From a checkpoint of a small image classifier: widths [128, 224, 384, 672], trained on rendered rooms with furniture.
Rows from block 6 of a small image classifier, named by matrix and row number. Rows with one number belong to one channel. Each number is 128 + 32 x the weight over its row's rms, rounded and kept within 0 to 255. All counts start at 0. Numbers have three digits each.
After each channel's rows are labels from the 100 images, of 14848, where the channel reaches its highest value: "top examples" is what is common among them; "lies over" is the class under the peak. Only what is clearly more common there than usual is listed. The data: rendered rooms with furniture. In brackets: how many of the 100, against the usual share in percent.
# r30: branch 2 reduce pointwise conv (model.blocks.6.r3.0.weight, 96x384x1x1), inputs 86-128
# b30: branch 2 3x3 conv (model.blocks.6.b3.0.weight, 144x96x3x3, transposed, each kernel summed), outputs 96-143

r30.30:179112125187121109144190087185178175108084069121133102125115105130128115149121155118135133112102144108124132149077149041137108152
b30.30:089109125071083196148104123205123123100058115089149136101120127137038103096071103125074084112124149133125151149082118129107135106142139031118156
top examples: door (67 vs 40.3); count: zero (60 vs 19.8)
lies over: wall (65 vs 39.7); door (28 vs 0.6)

r30.60:088149118134108090110097093107156087124180148118104130194132087129146114132138113120137096133119143130107149119207147150116155109
b30.60:133123118100156054115125091182075123167117094181167153217151144109141134134078141148059149129138115103144104115080135125117133144092131144110104
top examples: count: two (48 vs 20.8)
lies over: floor (73 vs 38.9)

r30.24:056115099164097069136075101089092127147145121179089187140111096113137109117120119128115123102183121087115088166114097174118113136
b30.24:112157109074055149155109103173107140164068133126137129127149143112080128108073096127044152118148116128162106151066155148121130142108146055090092
top examples: count: zero (100 vs 19.8)
lies over: wall (94 vs 39.7)

r30.38:094113126148205160144119075122155081153144129121155167167178110124102118155140138107122169130155111085174125103141107128142119108
b30.38:140145157166145170171131147120165126098235201117092115113116124072187116138090128120133094144156105090157120123176158127180111134117112162184111
top examples: count: four (58 vs 18.4); sofa (35 vs 15.2)
lies over: wall (72 vs 39.7)

r30.76:189127203121102130153150137139155131173072098120096149157124081119072118122163166137147121122124080095118120093157127081115081152
b30.76:143162121141080108162162178158165144137146146134148174168158185129090138161177202159146105153159167177143128112126122126165146150153179076135155
top examples: count: two (67 vs 20.8)
lies over: wall (70 vs 39.7); door (26 vs 0.6)

r30.85:067127114183140099142076074115081136154077122140105131099105108135073124100095172133098149103108148094101100165082118159117134091
b30.85:096123119091099156168107072180143138132102114122139131134135142127101132102072083125099125107162131086170134142084163181102139147112169059110148
top examples: count: zero (99 vs 19.8)
lies over: wall (97 vs 39.7)

r30.18:038139094171083119136045125028132173136133097138132057128117135122090120112178127152200126125149147079134119155133127118128113150
b30.18:085107090063095087103111068159154150161073097130138107150131109092079166119129100121106159117158093111157148099088179167060137167156172120065143
top examples: count: one (65 vs 20.1)
lies over: wall (98 vs 39.7)

r30.95:129106138108105108113103095121117081105131121137119133144127093123062113148086124107037116137149107176142147080029138100126150140
b30.95:112140136054039145141126161141097119147122096162180151144152162194075120127090145143092140113162194120122085080077141153154143144106137047150103
top examples: count: zero (98 vs 19.8)
lies over: wall (88 vs 39.7)

r30.17:131106152106094112107111121116097089144080154128091121082129096118083108147045129110065106146145100194143152098060153106130160145
b30.17:114168121104055122159132199160096123170136132152180160103156165184083109111116169144115151110130194127130103095100116137110128115119138067106113
top examples: count: zero (88 vs 19.8)
lies over: wall (68 vs 39.7)

r30.62:094115140142126057118100110092154068160188164103110136190148100121141116127156126125127115133106125130112129150196156131123159106
b30.62:133097107103120081127114112167112129179154059164182129199142118119156120108082141134080146136153153120147095112063159137118118140073133124127089
top examples: count: two (54 vs 20.8)
lies over: floor (67 vs 38.9)

r30.87:072139122112171151121115159104148102126086156124136143095129127148077151127065135131060147103114164135118122125081102176120167079
b30.87:156156147108086060121144120091123141133163161139120100055114118126210125158145122110146133172187119113192150120071192173063142173125159135139082
top examples: count: four (61 vs 18.4); dog (34 vs 15)
lies over: wall (73 vs 39.7)

r30.44:089083127055139115082068161078059077115138162112159122106157118138129148120102087068128111146126063173112130125145115145132153081
b30.44:128139177180160123107117174110129139166188169163146125086148143166144114146116178136134143138107166163105102162172112099167108148103068113178124
top examples: count: zero (91 vs 19.8)
lies over: wall (91 vs 39.7)

r30.40:121099148171109102141100132104133088165099169137099173135146102129168134113141133166130138125132055158128107169129080145128103108
b30.40:106146113094089200165109131197166171174114148142140164110176170113077127118116127157090154167156128136173131130103155168132110154089146085128130
top examples: count: zero (61 vs 19.8)
lies over: wall (74 vs 39.7)

r30.61:111124117138109097110121109109155084157181144110105121183144097136147116138152125129135111134097145131110155125190170122126149100
b30.61:154110136106179072128108105186076119178133059157172138206136117133152143120106166143038146127148118065149130120084149134114116137069135145151118
top examples: count: two (51 vs 20.8)
lies over: floor (68 vs 38.9)

r30.73:100117069044089084129133095105124118132126066164141102153093090093054056104133119107085135121175131048125137134133133075125099152
b30.73:174129146115105044136156087092073118149127124141099141123144113052158106128113083159123162105169051107155134139121178131115115127138127165121052
top examples: count: one (48 vs 20.1)
lies over: floor (74 vs 38.9)

r30.8:197143195139099139151148110136147159170086101104093120161133089117114104104206166128165129116092109094113108102128128060138075127
b30.8:140158091147106110161162155133179143144133142154131189150171200119107147149163167185125119126130145180120100132152105105145158151139171126108146
top examples: count: two (48 vs 20.8)
lies over: wall (65 vs 39.7)

r30.65:105092102105094080118133172114160134081114092078173127129113069114089106119105146111136126097050142124094099186098100114129104082
b30.65:136129139133058055113140151090145151144110151116119144121162124111129138140180081153140158116057118145106146129103111081139134154211073086130155
top examples: count: one (54 vs 20.1)
lies over: floor (70 vs 38.9)

r30.1:102123128104129122106070116119162135113202095109098165200154126105095091138141089056092130108160150039107099020115090125141092111
b30.1:124076050070124095118119100138140130130149088155135111173125120109170129104101139113092136104149082061146060089088158147114148134021146134071145
top examples: count: one (65 vs 20.1); sofa (36 vs 15.2); largest object: sofa (27 vs 8.8); largest object: barrel (25 vs 9.5)
lies over: sofa (25 vs 0.8)

r30.91:083116078198143109158085078093150170204090120156127126156149112130154136103149187170163203117110129066148110196075133099163117114
b30.91:102087143089125152154104045178157154129091105122112156104157152090097130129103098159098132123166083074170158125090172181109130149128155093125143
top examples: count: zero (65 vs 19.8)
lies over: wall (86 vs 39.7)

r30.72:154120143118118118105112063105060061074117172156142116130136121135092145144167095101091108124148106156125103116125104097106088121
b30.72:116163124099081169130141160173111155159120132173182157131163155112090145104092138151132150115169201156157091122109159164144168137139162100065151
top examples: count: zero (79 vs 19.8)
lies over: wall (83 vs 39.7)

r30.74:126095134077092104101098135102089086111106165135108118085136096124076118156060111096078104158146093199145152108071152106132162150
b30.74:115154131088056116136127187148095116172136121157175167102158167188070114119123163154113154101125189120110106085109110127121123117124116058117102
top examples: count: zero (94 vs 19.8)
lies over: wall (81 vs 39.7)

r30.67:156157214138109165103135139132070148183092147096115117099170122139118129126200136095117130119105100141125128108114121099115125098
b30.67:104158052166130118119155179137157114110144131119138102113101119170175155105192177104189123131079156181109129109170061095068142089161132159046168
top examples: count: two (54 vs 20.8)
lies over: floor (69 vs 38.9)

r30.14:120120078134137129102181077179050115069051076101140077074101139142089130154010122150105130126089169148149131129153151107112142126
b30.14:135128201123115103106144124090107078060159122078135077136068092128081106141118102068167067098140150106102149150121114139152165116231143107183141
top examples: count: two (58 vs 20.8); lamp (34 vs 15)
lies over: wall (78 vs 39.7)

r30.7:170114183042133130112153107133113121151068167102150131153138109135077127113183114066143115142106066164114138116150139123128146104
b30.7:113121119145130115104147170107172104075162131113126107140095094149145137130195163112185078150101149172096147119154088082144113086166105145148135
top examples: count: two (47 vs 20.8)
lies over: floor (88 vs 38.9)

r30.69:113135144136101063111108085125128105116119149115109118175120092120137104127126096125130106136097163133104157132174172141117164149
b30.69:120126115081114067123111093168097113155093116153154148184149148092073113126070103150087137121148122091149117134096150128103133148141134109127102
top examples: count: two (54 vs 20.8)
lies over: floor (98 vs 38.9)

r30.89:179090166135097101161154098131161143184055097102101130145125069129113133102130181158146138110087101071100093143116099060137052108
b30.89:144130141103116111148145151150177137131131141128150184166162184121054135163148164174137102114180144171142113137116152145170156171163182079165149
top examples: count: two (45 vs 20.8)
lies over: wall (78 vs 39.7)

r30.13:060118098126076082119045072058107159136143082145149127158130101120130111135181130134153093129150136053130127183119137044116058201
b30.13:116129121076063094132128069180123154181042079151161141146152127109095130108096101149055169103128142146139108133077144137121131149081129089067118
top examples: count: one (66 vs 20.1)
lies over: wall (91 vs 39.7)

r30.32:113114059167081054128158061153162189110109100155101126125126109129133138129167155124172099104139115140105129136115106129123113141
b30.32:127156139081090182151117114177105120136048146110136138130133137111059146117051096128041132116134119128145139121089135138125138127114138078090091
top examples: count: zero (100 vs 19.8)
lies over: wall (100 vs 39.7)

r30.63:089149126140101095110097092107160087123179152118104123188132102125142116138142102123133104133112154131108138112202155155122163125
b30.63:119126111095139072118124091192105123167109089174157155201156148109131143130070131156068157125141112105141099110083142129108139139095136132105102
top examples: count: two (54 vs 20.8)
lies over: floor (94 vs 38.9)

r30.77:124144058165171163115114120108069133118185048092122105108155168129137125177151093064128166137128062071167130105143141092139108132
b30.77:167130101160162131161162051142157162125098135123063127079128144074158137145130129141081145156143071096172075136115156155098165151047175126074173
top examples: count: four (60 vs 18.4); dog (33 vs 15)
lies over: wall (92 vs 39.7)

r30.22:132121135112105109114105066125073066092103067118143118139113107117081106153085114149036131099159141119127096092113143076089113156
b30.22:110167138071106166121130155161126092098086120108193126124114135181065085086064101099093076100141208148130117149099119129155150113166156049120120
top examples: count: two (48 vs 20.8); largest object: barrel (27 vs 9.5)
lies over: floor (88 vs 38.9)

r30.35:081077100102112074117119139120133073062091085076159095095120068100053079117043108095087130124101115143134132109140111104105115115
b30.35:127152167135080067091167194072150136151176165130147109124147113105110140157185105135197135152107157137124140123118144097147140175237091095165120
top examples: count: two (53 vs 20.8)
lies over: floor (75 vs 38.9)